A small masked image model, trained from scratch.
Training: muon at rate 0.0023, 20800 steps, batches of 64.
Data: trained on gratings and oriented noise at many angles and scales, 197500 training examples, 6.7 epochs.
Rows from block 2 of a small masked image model, named by matrix and row number. Rows with one number belong to one neuron. Each number is 200 + 40 x the weight over its row's rms, rounded and kept within 0 to 999. All counts start at 0. After the name is the row's rms in percent of the matrix's.
Before each neuron's rows are labels from the 100 images, of 14976, where the neuron reaches its largest size: "top examples" is what is common among them; "colour at peak" is the nearest of a few named colours to the mean colour under the peak. Only what is clearly more common there than usual is listed. The data: gratings and oriented noise at many angles and scales.
# gate: MLP gate (model.blocks.2.mlp.gate.weight, 848x320), inputs 0-159
# fc1: MLP up (model.blocks.2.mlp.fc1.weight, 848x320), inputs 0-159
# fc2: MLP down (model.blocks.2.mlp.fc2.weight, 320x848, transposed), outputs 0-159

top examples: dashes; medium; stripes at 120 degrees
colour at peak: brown
gate.145,053,222,160,259,160,171,211,171,217,205,216,195,209,130,251,204,118,130,130,198,117,234,182,196,162,187,179,210,164,204,191,188,176,239,146,167,290,222,156,239,204,235,255,162,244,210,181,181,213,220,194,248,259,279,142,141,267,231,150,268,141,175,200,193,164,254,269,173,252,154,235,176,216,143,197,154,138,181,170,189,191,199,178,207,157,285,176,243,209,205,149,216,97,222,234,226,176,168,216,235,252,174,204,227,256,166,145,141,223,313,154,155,150,208,195,173,173,209,196,217,253,176,219,200,231,180,211,190,140,161,272,280,168,282,169,194,186,220,176,176,161,243,178,183,225,236,236,203,194,181,186,218,112,199,212,224,231,162,148,187,262
fc1.145,056,249,154,265,153,225,114,222,223,187,193,201,236,220,230,206,136,158,182,158,176,172,184,243,200,192,180,156,169,161,187,204,123,270,172,171,243,144,196,187,184,175,174,164,256,239,156,150,258,147,188,185,230,224,203,143,240,292,161,294,126,186,133,174,169,228,201,213,229,182,184,225,159,144,186,215,201,161,216,188,199,232,213,213,222,267,194,195,165,208,216,289,151,226,237,172,173,230,217,212,232,152,138,184,201,177,186,161,191,253,153,118,184,146,178,303,261,223,183,232,158,151,132,190,187,170,139,154,194,210,279,228,173,265,207,182,179,203,208,188,144,218,206,213,204,204,252,185,214,187,133,236,188,166,196,176,244,214,209,241,254
fc2.145,061,120,214,176,173,237,158,204,128,217,172,214,220,177,225,280,260,197,203,188,202,218,162,215,186,183,230,254,190,150,201,197,272,223,130,218,195,241,178,261,248,178,134,250,255,224,179,193,129,140,199,156,202,96,248,196,288,232,219,150,249,124,188,169,188,198,94,228,163,180,210,194,204,273,216,196,233,160,163,169,191,228,184,271,205,165,209,181,150,251,247,244,118,202,95,298,320,164,185,181,195,202,204,222,168,222,107,228,255,284,232,155,197,186,297,195,268,193,170,194,227,201,192,215,233,228,166,139,228,202,222,177,229,191,196,193,192,241,226,190,212,236,228,155,159,223,241,175,129,146,182,201,230,224,143,186,168,201,234,228,216

top examples: very coarse; windowed patch; stripes at 150 degrees
colour at peak: pink
gate.366,105,196,158,209,198,174,204,210,205,281,245,201,154,236,173,219,246,222,221,224,214,151,230,211,203,198,190,187,197,178,223,201,246,180,209,247,195,252,199,80,172,164,144,193,138,210,192,221,218,273,181,232,154,165,266,173,202,200,147,159,216,172,267,272,207,188,124,268,248,208,160,185,281,258,283,188,287,209,164,243,135,217,159,208,241,266,221,156,153,208,185,226,179,193,223,192,168,118,148,149,174,154,241,124,153,185,226,197,136,220,150,186,146,242,164,215,257,179,172,157,149,187,201,202,207,184,192,193,237,274,208,295,221,250,150,201,170,202,179,118,165,182,192,222,210,227,236,204,205,227,241,202,213,268,195,220,164,184,202,182,208
fc1.366,112,142,218,214,212,150,158,204,219,187,203,207,190,242,225,200,186,224,196,200,214,145,270,152,276,189,203,171,199,131,277,140,252,185,226,249,201,168,262,184,299,248,194,176,236,209,203,247,180,219,217,131,166,194,195,210,203,191,160,211,174,213,126,168,205,144,212,231,219,231,158,203,212,259,218,198,206,220,158,200,221,206,190,178,252,213,226,196,134,219,162,183,211,247,241,209,165,219,47,171,151,157,235,183,232,220,181,226,105,236,215,231,213,222,233,173,201,126,175,161,153,247,163,185,139,138,253,219,211,106,220,220,162,207,181,202,136,146,236,163,244,205,207,200,202,193,228,230,308,217,221,210,176,202,195,210,134,231,247,244,205
fc2.366,099,224,202,236,191,236,210,267,214,207,167,230,173,161,185,225,144,206,198,122,196,206,220,182,157,175,269,190,213,251,238,211,244,169,214,161,170,183,144,220,220,246,151,244,190,214,152,269,265,153,101,170,245,145,258,266,226,238,232,191,244,110,188,166,212,213,215,234,200,237,248,229,107,231,251,178,157,210,173,210,212,163,214,201,208,221,219,218,158,141,216,207,214,213,99,183,193,219,208,260,208,158,219,220,197,249,230,253,179,210,223,275,164,206,261,142,224,193,204,170,236,137,201,153,202,225,204,235,158,167,159,237,180,165,250,233,210,198,197,168,187,214,216,168,194,180,230,221,187,228,188,201,176,244,122,221,195,171,222,181,207

top examples: dashes; coarse; stripes at 45 degrees
colour at peak: brown
gate.586,053,222,229,193,225,225,254,228,253,204,233,213,119,211,228,183,214,247,213,201,255,242,166,252,190,192,201,276,257,161,233,218,162,198,231,216,161,293,221,195,175,206,155,175,205,255,297,135,198,200,209,167,231,174,178,184,299,212,162,214,167,245,234,293,185,225,137,165,192,175,237,245,179,175,130,155,198,205,187,248,67,168,172,188,187,162,195,157,166,208,220,246,135,208,201,198,205,185,161,137,181,210,156,191,167,145,177,228,237,151,133,211,188,233,170,211,155,217,164,118,218,167,165,214,217,212,213,189,222,234,179,115,220,130,131,253,218,144,225,228,125,202,124,139,194,234,225,246,250,182,264,276,209,169,164,185,219,279,187,102,187
fc1.586,047,137,221,107,239,244,173,231,238,177,182,260,164,153,250,205,251,199,187,151,267,164,157,234,189,210,188,193,209,193,248,213,167,179,243,187,249,166,158,207,233,238,130,190,208,182,254,177,214,168,181,231,217,113,206,156,160,172,128,255,207,201,151,166,171,236,168,206,126,146,274,234,159,247,289,178,212,192,175,181,120,235,253,213,209,152,153,159,238,146,142,223,227,154,172,200,167,198,194,228,272,169,175,153,157,200,249,142,227,177,130,159,201,207,172,278,166,172,235,203,171,188,202,200,227,187,192,198,205,261,173,133,241,223,214,225,249,213,199,196,154,157,119,209,257,201,212,196,187,203,311,177,224,208,316,249,219,206,223,171,183
fc2.586,049,148,271,213,212,161,170,176,172,224,229,205,165,230,182,211,258,219,167,168,271,181,163,173,288,163,266,237,181,189,161,131,211,200,245,267,157,218,173,265,169,244,188,190,156,156,206,136,212,164,180,212,167,175,163,236,163,210,181,279,184,220,180,214,165,186,220,184,143,276,238,165,214,242,181,189,226,161,151,282,194,137,177,182,170,265,237,179,241,185,214,190,272,189,134,151,112,207,232,179,178,198,189,261,237,244,217,181,284,156,120,200,178,180,226,184,154,208,237,268,194,191,170,249,236,244,209,181,174,161,227,225,216,236,189,254,264,227,255,212,182,221,230,216,251,161,184,181,186,92,201,217,231,234,132,166,137,148,161,151,214

top examples: very coarse; sawtooth grating; stripes at 60 degrees
colour at peak: brown
gate.529,096,223,178,271,226,213,235,154,234,257,242,301,232,247,162,176,197,191,196,259,201,150,143,217,230,185,221,158,282,250,190,149,178,158,215,151,195,216,222,248,166,206,316,185,165,150,143,118,217,224,170,229,202,262,147,178,197,174,289,239,179,142,190,147,170,193,207,266,168,259,197,172,121,165,253,176,189,148,117,132,253,197,182,178,188,294,217,147,180,243,151,232,192,177,227,249,169,160,138,213,227,153,216,175,247,188,173,179,197,173,205,185,186,210,221,256,148,150,241,217,211,224,168,226,210,126,162,200,236,205,187,200,201,231,131,149,235,204,229,234,162,160,173,237,200,214,182,196,126,155,210,161,160,186,123,225,176,214,187,162,204
fc1.529,096,209,154,295,190,206,190,202,190,157,241,171,213,223,181,245,242,206,140,217,196,193,192,95,218,133,207,177,206,203,224,264,226,134,221,262,227,175,155,182,140,192,153,211,192,193,188,212,196,152,216,253,199,166,119,159,83,213,194,112,151,133,98,220,219,187,227,118,169,85,147,209,156,185,193,244,176,186,205,222,147,261,202,298,215,193,236,213,164,241,262,241,171,202,182,182,157,158,192,181,233,149,210,207,184,265,227,161,170,245,164,136,225,182,223,176,238,201,193,186,230,224,138,266,234,190,268,152,181,148,222,188,180,224,179,241,139,217,158,258,243,227,129,164,216,203,210,142,294,233,109,139,202,295,129,179,148,181,113,144,239
fc2.529,089,235,180,156,88,208,215,144,220,177,234,310,92,193,232,270,170,197,227,246,153,194,248,148,206,192,239,211,215,165,168,255,248,182,251,205,188,210,215,164,102,217,255,165,196,189,165,182,196,158,213,175,219,255,199,213,207,161,325,260,225,138,153,279,133,242,179,140,185,240,226,147,280,196,158,283,205,246,212,191,237,274,182,225,205,224,204,157,159,189,198,216,212,166,267,213,151,170,166,255,168,214,192,197,183,185,171,220,157,175,147,184,247,170,168,221,219,174,162,149,327,149,245,142,220,195,242,194,254,245,144,186,191,234,168,187,234,151,191,131,169,198,161,217,270,179,173,205,206,220,232,192,256,203,205,174,132,218,135,224,168

top examples: very coarse; stripes at 165 degrees
colour at peak: pink
gate.154,039,181,189,115,277,152,133,169,239,195,190,185,156,196,173,176,195,245,187,228,225,134,234,214,181,186,123,172,215,186,256,192,140,264,229,305,228,265,226,154,196,154,261,214,299,210,205,151,265,188,170,223,172,146,163,228,237,165,241,222,124,227,156,172,128,184,198,246,170,278,103,225,221,323,260,199,176,149,189,226,222,257,161,240,183,183,186,192,230,231,187,161,287,166,252,220,189,151,230,184,138,120,210,188,282,201,179,251,195,175,173,244,204,221,160,202,185,134,149,144,238,161,183,141,183,191,219,232,228,165,197,285,158,184,212,212,150,192,241,157,174,126,162,200,257,166,205,189,213,188,134,187,166,167,155,143,202,181,217,229,255
fc1.154,041,273,180,200,199,164,185,159,175,183,215,213,141,162,175,157,141,271,279,128,261,224,202,159,218,207,140,228,138,150,91,206,182,147,271,272,175,241,211,190,147,177,207,174,200,169,174,181,234,204,242,281,276,162,181,190,190,190,216,219,187,227,177,126,243,227,232,199,224,106,134,141,244,216,237,204,206,133,189,146,237,196,190,188,139,182,200,199,183,207,194,192,212,282,188,167,199,190,189,144,256,237,252,281,224,213,251,205,232,160,211,239,183,252,257,117,211,208,167,192,262,186,110,183,129,199,205,186,263,173,237,256,200,153,182,172,200,239,238,254,220,206,154,186,212,184,218,163,217,270,196,171,192,174,117,163,215,214,137,190,205
fc2.154,034,164,232,164,242,199,217,238,232,248,200,244,182,231,195,239,267,174,223,174,213,107,212,196,201,223,121,236,118,220,212,159,215,170,124,231,209,180,237,231,195,204,230,183,114,239,187,224,183,174,180,196,164,170,275,258,216,193,223,188,299,193,236,193,173,248,214,198,291,195,245,247,149,162,167,145,133,247,182,168,162,167,169,197,222,266,175,199,245,135,194,199,194,230,198,220,167,192,187,227,169,169,230,199,149,202,287,218,212,151,183,273,247,250,182,180,221,237,184,189,241,228,205,242,164,305,243,174,241,191,145,191,113,211,113,225,198,228,220,198,194,195,235,200,126,221,209,148,225,167,225,202,159,161,191,277,273,161,202,199,209

top examples: very coarse; sawtooth grating; stripes at 165 degrees
colour at peak: brown
gate.499,054,216,193,208,235,175,139,235,259,215,163,249,228,225,170,204,176,187,239,227,236,202,234,212,220,224,272,211,224,227,256,120,162,170,202,174,203,230,159,149,286,143,196,175,141,210,144,211,248,202,213,185,170,181,266,183,170,230,214,238,213,184,164,181,188,197,223,250,287,249,92,220,197,147,191,205,156,139,215,124,255,206,190,199,156,136,225,217,184,238,283,246,285,193,210,214,252,157,240,184,176,229,211,169,209,271,203,147,200,158,217,181,122,188,107,225,166,225,218,205,219,171,218,175,203,242,211,181,129,188,177,150,292,203,194,205,173,155,216,272,175,239,194,154,187,207,98,192,108,212,197,185,176,199,166,280,206,236,127,219,234
fc1.499,045,150,176,235,191,190,265,151,169,209,201,85,223,158,186,220,269,182,182,205,160,208,190,176,190,216,149,162,231,155,143,244,197,240,231,200,209,180,233,237,136,233,183,167,198,219,206,196,144,221,162,218,205,216,122,205,265,202,164,83,223,226,200,289,219,228,162,188,192,115,271,211,177,233,197,204,202,243,175,250,111,152,295,199,205,227,184,119,225,143,151,199,115,203,172,246,164,187,151,229,181,177,197,256,180,179,238,231,236,209,166,193,269,127,270,232,254,202,190,158,190,237,176,208,121,174,203,182,277,192,178,247,109,130,243,216,197,207,185,196,135,211,188,220,224,187,278,193,301,216,171,263,227,221,197,169,181,148,250,206,236
fc2.499,050,188,193,294,134,191,182,167,119,203,221,173,222,173,140,235,197,246,155,227,184,192,227,164,102,207,185,201,152,277,204,198,214,227,212,192,193,193,157,202,116,155,192,164,211,197,149,255,183,188,233,171,218,150,191,229,258,207,231,116,212,283,184,133,155,185,189,227,240,184,256,170,165,197,178,197,177,154,232,259,175,267,176,179,172,223,203,136,207,165,141,176,201,250,184,158,196,230,176,209,213,235,229,177,319,196,231,272,168,124,131,213,160,223,243,211,236,237,207,205,159,218,243,174,228,246,252,175,213,180,199,233,206,183,199,187,167,187,86,153,185,193,155,191,241,208,266,187,218,268,184,252,203,178,230,198,247,246,171,229,141

top examples: coarse; dashes; stripes at 135 degrees
colour at peak: brown
gate.393,104,186,194,182,257,164,131,217,189,183,171,197,188,145,171,186,292,168,132,128,221,185,221,199,239,161,210,217,174,227,235,173,171,167,216,253,136,139,151,210,195,145,216,183,202,211,238,170,203,225,212,219,229,243,244,191,208,261,209,192,299,202,167,103,204,145,165,293,308,201,234,191,169,240,217,172,162,247,163,220,179,266,205,171,160,203,203,224,177,206,158,222,150,218,176,261,205,168,132,203,317,240,278,191,134,137,184,246,278,167,163,239,241,155,236,187,194,180,211,197,231,215,172,135,158,178,200,177,157,180,218,156,229,247,211,206,184,168,222,150,222,202,168,254,209,210,227,104,128,210,167,192,202,218,221,260,194,230,181,194,193
fc1.393,101,238,143,230,174,197,197,154,199,196,120,160,177,169,160,207,162,114,260,171,197,225,233,246,139,257,201,212,204,163,194,250,247,250,214,148,230,184,274,229,163,251,222,224,230,148,231,277,192,260,251,241,238,166,120,241,204,147,217,274,282,202,223,207,188,174,194,141,200,135,187,154,207,256,173,158,184,259,214,161,176,226,217,179,203,209,148,175,241,217,160,172,245,230,217,220,201,170,250,227,195,154,215,123,245,185,204,224,226,201,246,241,162,178,129,152,177,125,178,259,248,205,213,243,225,218,169,219,285,205,207,200,143,157,198,184,227,254,244,263,231,182,182,226,184,218,217,203,248,144,252,227,224,87,239,142,211,154,220,111,157
fc2.393,099,234,217,99,195,239,158,238,157,206,179,181,195,237,131,211,201,204,201,248,150,220,137,246,194,194,149,186,223,139,180,247,164,202,212,185,197,160,141,227,247,171,232,160,216,200,184,256,175,157,230,183,181,230,196,198,299,173,202,222,141,257,207,237,99,190,176,161,183,168,193,180,231,136,269,140,243,226,156,158,190,147,222,130,219,215,176,209,203,228,172,196,270,336,155,215,153,183,161,166,212,163,184,257,174,268,233,189,233,184,180,202,203,183,199,180,251,203,162,194,206,145,207,222,199,261,186,194,226,192,158,198,191,185,191,209,191,239,156,206,144,169,184,178,169,221,230,168,151,184,157,177,134,156,189,218,276,170,151,214,289

top examples: dashes; very coarse; coarse
colour at peak: black; brown
gate.741,100,181,176,193,152,205,154,221,174,159,188,224,235,180,230,255,142,189,235,201,144,239,235,212,164,260,164,210,189,170,205,225,160,190,209,248,227,216,172,197,222,174,283,216,236,165,288,189,139,185,128,211,157,204,243,244,199,246,196,303,202,133,132,162,230,209,248,233,249,204,178,203,243,200,250,200,149,215,121,139,246,210,156,152,138,235,154,181,176,136,225,214,188,208,230,147,169,190,194,183,204,236,207,202,182,198,178,241,221,182,180,163,162,236,112,212,248,196,228,184,128,222,200,207,205,189,214,213,184,204,187,259,134,221,227,185,227,167,205,278,101,197,302,228,215,227,186,198,169,195,144,187,242,125,247,121,231,331,215,145,202
fc1.741,100,245,170,150,270,145,168,202,230,188,203,141,186,227,157,170,273,235,264,108,197,204,263,170,207,155,187,188,213,199,209,211,148,168,244,225,235,231,251,183,226,200,215,196,136,205,194,233,184,194,210,196,250,163,215,173,201,155,213,199,213,231,212,180,248,150,199,199,218,275,226,235,274,185,237,271,265,216,204,314,200,193,230,174,209,191,245,256,198,124,162,182,208,192,208,172,202,224,172,225,163,173,218,166,203,127,144,152,94,215,199,232,224,120,216,143,192,199,154,100,199,183,250,174,202,167,198,189,242,242,231,148,181,188,167,222,98,248,260,202,148,158,194,155,142,198,136,195,250,201,203,163,250,150,154,287,217,186,186,285,229
fc2.741,099,186,146,278,217,142,127,226,221,189,191,138,214,241,160,120,213,137,199,226,212,264,198,110,116,171,188,275,277,198,254,245,133,168,237,219,141,190,236,188,214,260,213,204,140,228,174,259,209,199,209,150,264,198,214,186,176,164,227,147,185,149,240,188,188,122,262,197,167,220,264,217,205,172,285,215,158,173,227,161,253,123,178,231,203,196,203,284,195,202,246,179,232,215,162,202,171,223,215,173,235,218,173,214,129,255,263,222,189,211,171,232,283,187,157,245,237,287,158,171,144,224,114,219,255,164,174,240,188,210,191,250,182,182,199,209,208,182,219,217,245,160,206,274,182,242,266,217,238,184,206,247,242,246,206,284,214,204,157,256,166

top examples: very coarse; sine grating; square grating
colour at peak: pink
gate.153,093,243,245,197,133,166,252,170,199,178,181,220,143,283,201,244,193,309,271,203,218,164,204,197,176,199,193,213,194,238,215,168,224,218,177,217,214,159,212,199,260,151,196,163,206,199,206,218,169,201,165,310,163,236,202,206,182,216,243,214,139,255,170,136,203,195,161,222,192,232,220,177,207,173,191,212,212,209,187,235,263,206,90,182,215,179,232,144,132,247,204,111,205,181,256,310,143,181,220,260,169,177,222,168,216,183,203,280,154,148,212,202,159,196,204,164,222,176,229,217,181,233,150,220,183,187,212,146,170,197,189,226,165,198,158,198,166,212,200,180,200,186,234,302,173,232,212,190,300,257,103,221,200,274,230,148,265,239,173,136,223
fc1.153,087,216,230,166,151,185,263,202,232,217,218,263,163,151,247,210,136,233,203,181,112,150,213,195,154,226,112,205,220,230,226,272,264,211,148,259,229,178,188,212,158,235,214,163,141,150,190,208,184,265,279,245,187,124,188,234,158,131,177,286,173,282,159,197,206,190,216,112,250,129,167,153,235,205,225,182,238,174,181,203,174,226,127,169,248,223,236,203,223,188,194,159,187,200,189,188,233,171,182,169,125,119,202,172,275,152,141,166,139,225,260,182,254,253,180,180,212,185,158,193,209,214,171,194,150,183,231,225,195,268,170,237,181,248,204,187,261,223,186,113,196,195,220,229,215,262,226,93,269,198,267,198,173,198,196,135,151,214,252,246,235
fc2.153,094,253,176,260,210,218,231,195,232,260,271,298,195,236,94,229,210,91,157,173,226,185,227,219,203,164,193,233,198,199,195,159,165,205,277,255,229,220,228,204,244,170,121,238,269,260,183,266,180,197,210,192,174,181,181,132,226,173,258,162,299,180,221,226,224,188,220,163,200,214,119,240,219,196,183,229,162,192,166,175,207,216,187,210,238,171,189,198,107,236,227,134,210,223,123,227,218,247,113,172,183,226,220,192,228,257,228,230,120,268,212,259,208,163,152,227,187,233,278,199,220,167,231,162,146,208,202,276,283,174,178,159,164,158,218,206,181,183,145,223,225,209,215,258,253,243,193,181,163,198,247,249,226,150,217,219,215,256,191,189,218

top examples: very coarse; stripes at 120 degrees; square grating
colour at peak: pink
gate.364,043,133,238,142,243,280,228,161,147,191,198,241,194,255,225,157,162,264,189,204,140,187,175,209,237,152,231,165,231,121,214,267,180,204,230,276,255,238,162,184,199,213,173,208,217,185,189,198,136,183,184,232,204,206,226,204,119,245,189,179,223,181,182,172,200,237,204,167,204,198,191,160,203,179,153,200,218,212,163,209,162,170,230,193,144,156,187,160,218,197,211,151,187,180,186,255,202,181,227,166,261,210,190,193,200,286,212,206,128,154,241,187,171,227,211,191,208,161,274,240,139,208,174,226,218,214,224,171,63,190,240,170,210,149,231,191,182,223,259,277,230,267,184,213,211,165,169,185,175,174,150,204,139,275,171,181,243,269,217,154,205
fc1.364,040,201,236,177,156,153,259,181,151,166,128,136,215,214,176,144,205,216,173,283,189,289,166,177,150,216,204,173,110,211,200,198,207,220,259,188,134,188,204,171,246,183,207,225,294,170,158,219,254,193,230,234,193,217,154,215,131,214,233,220,179,178,226,136,281,172,215,200,177,226,209,201,194,286,194,215,198,237,190,194,222,229,212,196,165,238,203,159,202,197,166,200,227,158,194,248,191,265,205,258,202,218,213,219,201,221,226,152,339,169,200,78,206,268,100,234,220,253,211,168,143,188,233,239,163,160,186,168,291,268,111,169,206,215,153,241,202,177,259,160,218,230,223,202,204,193,246,221,215,180,242,261,221,169,212,204,160,105,175,212,204
fc2.364,035,152,223,197,147,236,193,163,181,206,204,230,197,186,202,252,202,258,183,213,194,246,164,176,256,236,176,216,148,253,194,223,162,161,153,129,183,178,174,224,169,198,214,197,147,171,163,187,204,174,174,191,190,210,180,211,210,265,193,184,287,197,164,293,221,277,183,193,167,200,215,183,184,229,126,213,239,229,235,255,151,182,186,205,150,168,190,168,175,180,195,142,255,160,169,189,191,88,154,191,227,185,229,169,290,187,88,205,224,235,241,169,184,214,206,170,207,223,198,220,186,261,287,225,206,171,205,158,112,244,285,201,253,155,221,156,218,188,261,161,170,239,200,237,249,152,201,183,215,180,263,147,234,171,245,208,213,204,163,157,248

top examples: square grating; coarse; stripes at 60 degrees
colour at peak: brown
gate.196,089,99,225,163,171,157,186,170,178,326,228,268,216,198,259,221,155,181,201,225,177,169,166,174,166,244,200,204,230,226,202,164,196,219,187,172,231,134,214,179,207,237,230,155,231,267,169,260,213,196,148,188,280,176,149,152,151,241,190,314,213,278,163,276,156,223,236,216,252,159,255,191,150,139,210,167,196,149,209,172,153,221,197,248,174,227,247,193,188,199,246,230,191,226,300,177,198,165,194,199,167,215,142,165,200,237,190,220,147,237,179,155,153,168,223,247,213,178,229,179,190,133,260,214,191,167,198,147,101,267,227,206,263,194,171,111,107,157,151,216,135,196,190,222,211,164,169,146,167,217,193,231,179,152,154,220,216,201,177,216,171
fc1.196,085,343,180,166,134,185,250,172,261,225,214,164,200,182,171,163,135,128,192,209,192,130,160,180,148,188,102,162,236,204,202,185,248,199,227,161,225,180,256,231,147,246,194,210,235,158,202,271,167,224,277,282,183,170,164,217,196,244,172,214,180,113,169,240,200,132,161,233,280,165,254,189,201,199,223,143,213,180,222,219,238,260,143,224,244,226,220,220,153,229,229,199,209,179,272,210,189,249,264,196,139,166,162,208,248,268,170,295,145,273,214,113,150,178,240,180,270,190,181,244,237,270,240,173,122,224,162,162,183,187,177,187,182,204,201,198,125,199,196,178,214,272,178,189,197,207,133,122,187,120,165,227,105,184,114,263,193,187,157,217,175
fc2.196,095,116,182,215,153,250,166,252,158,173,185,224,220,132,225,205,241,208,226,145,197,209,236,234,195,248,179,179,255,110,236,247,223,208,273,201,195,184,215,213,213,138,174,198,220,245,291,199,139,227,187,189,147,163,213,182,194,188,199,204,247,185,210,160,248,212,199,288,332,230,235,236,173,153,94,220,235,201,157,167,212,262,127,188,206,173,206,271,204,197,205,238,142,220,176,215,231,189,127,210,159,166,197,183,69,179,201,231,191,248,218,176,275,167,220,199,131,191,146,209,220,220,156,212,258,223,169,138,266,173,285,247,213,241,124,197,175,90,170,158,230,180,167,194,194,184,226,150,218,178,174,178,166,223,244,138,160,226,175,154,167

top examples: dashes; very coarse; stripes at 30 degrees
colour at peak: black
gate.426,110,233,211,163,204,242,208,184,185,237,210,228,263,160,191,220,153,182,206,194,199,154,258,294,152,199,202,92,217,226,216,231,153,227,222,136,193,60,172,211,190,274,164,184,232,195,189,201,148,190,191,172,226,185,168,230,221,203,183,262,162,246,192,172,157,232,224,237,232,171,166,181,111,229,175,203,138,264,216,274,224,189,144,201,153,210,194,205,210,252,192,181,245,218,199,176,218,188,165,202,300,224,199,152,212,179,298,166,223,209,229,263,106,222,186,161,149,171,260,243,168,227,252,253,202,151,200,250,188,268,187,217,190,242,176,227,208,206,205,184,204,169,233,214,159,244,199,234,245,239,296,200,268,197,242,249,261,153,247,218,180
fc1.426,110,279,241,238,187,188,230,205,266,164,218,199,193,181,219,186,142,179,142,220,211,227,241,141,180,158,194,119,193,197,213,183,256,173,140,214,103,244,146,144,233,170,167,169,229,161,225,142,220,179,200,139,202,179,193,253,238,179,282,221,219,205,184,133,115,151,225,253,236,228,258,218,222,201,182,197,163,224,188,163,244,189,226,198,222,236,137,161,265,155,264,226,172,174,176,166,216,205,227,247,114,163,164,208,150,206,238,210,211,232,194,103,177,186,204,177,251,208,275,167,176,296,175,192,208,241,235,198,186,213,223,247,208,170,175,190,187,190,238,230,144,162,196,179,164,116,223,235,194,147,169,193,150,188,218,181,211,210,216,260,221
fc2.426,105,217,193,220,256,222,285,214,162,213,200,208,216,190,144,217,198,179,166,240,251,177,215,188,214,131,223,200,211,201,169,223,212,207,188,233,262,170,228,216,207,217,173,127,265,188,254,170,197,241,220,209,165,192,149,228,171,207,187,206,243,127,187,203,143,198,251,223,256,159,207,228,194,220,118,177,196,208,189,169,286,154,244,190,286,209,201,234,123,181,148,209,224,182,253,212,223,191,264,288,159,172,146,261,255,195,138,207,250,255,151,163,229,167,199,228,213,242,157,188,182,231,229,210,160,249,189,259,218,102,127,222,201,261,202,157,182,212,203,256,184,224,246,207,276,175,168,215,229,149,190,174,170,200,163,172,227,232,186,202,198

top examples: dashes; coarse; stripes at 30 degrees
colour at peak: brown
gate.553,104,186,245,120,180,146,183,184,272,234,261,286,216,184,199,150,227,180,228,167,219,163,167,237,183,208,208,250,137,135,277,212,157,190,202,161,246,210,192,150,196,222,245,196,218,204,166,244,241,245,164,152,149,187,164,199,136,278,243,312,163,155,156,225,223,166,174,229,157,152,238,147,255,184,206,137,193,166,148,165,177,210,200,111,202,185,165,202,197,255,178,218,207,247,197,202,221,168,198,283,200,136,177,90,253,186,285,154,294,219,134,146,184,232,222,173,154,178,193,209,247,232,255,164,259,160,221,225,184,188,146,183,184,319,204,160,239,228,262,126,206,186,224,187,177,123,186,245,236,274,206,233,277,99,208,212,178,245,200,178,235
fc1.553,100,199,181,215,177,209,177,129,164,222,220,156,172,234,174,217,166,247,180,284,165,184,201,188,271,89,250,219,120,186,197,235,175,196,211,183,252,206,204,247,245,120,143,172,207,260,285,142,197,251,198,217,193,172,264,150,174,214,170,245,265,241,203,115,205,216,214,157,214,257,260,161,234,189,167,233,284,183,173,157,234,213,189,223,187,196,187,223,231,175,166,232,197,165,215,199,191,223,221,188,204,153,227,245,210,144,157,215,215,229,219,208,227,189,133,178,237,262,299,233,210,211,233,211,191,194,293,242,209,185,168,129,123,130,185,216,218,196,231,176,136,163,223,207,220,213,183,203,177,129,175,181,136,201,225,162,149,179,87,239,192
fc2.553,093,184,272,175,222,239,227,197,161,132,194,107,267,233,274,119,211,316,196,243,188,165,222,136,148,127,167,166,148,264,134,157,226,234,224,176,184,144,196,240,168,135,171,200,220,236,207,216,157,225,183,223,168,206,245,183,201,182,139,197,170,160,211,247,296,165,157,169,236,169,256,197,232,131,123,130,192,240,131,183,266,168,188,163,253,202,205,284,192,175,154,244,216,196,202,163,218,213,163,184,185,245,209,194,232,211,161,224,212,211,217,188,275,204,212,203,179,190,244,245,181,228,155,215,199,239,192,230,266,164,151,232,142,102,225,226,202,150,150,216,226,227,183,230,184,309,149,203,238,158,195,210,165,230,188,158,185,185,195,184,222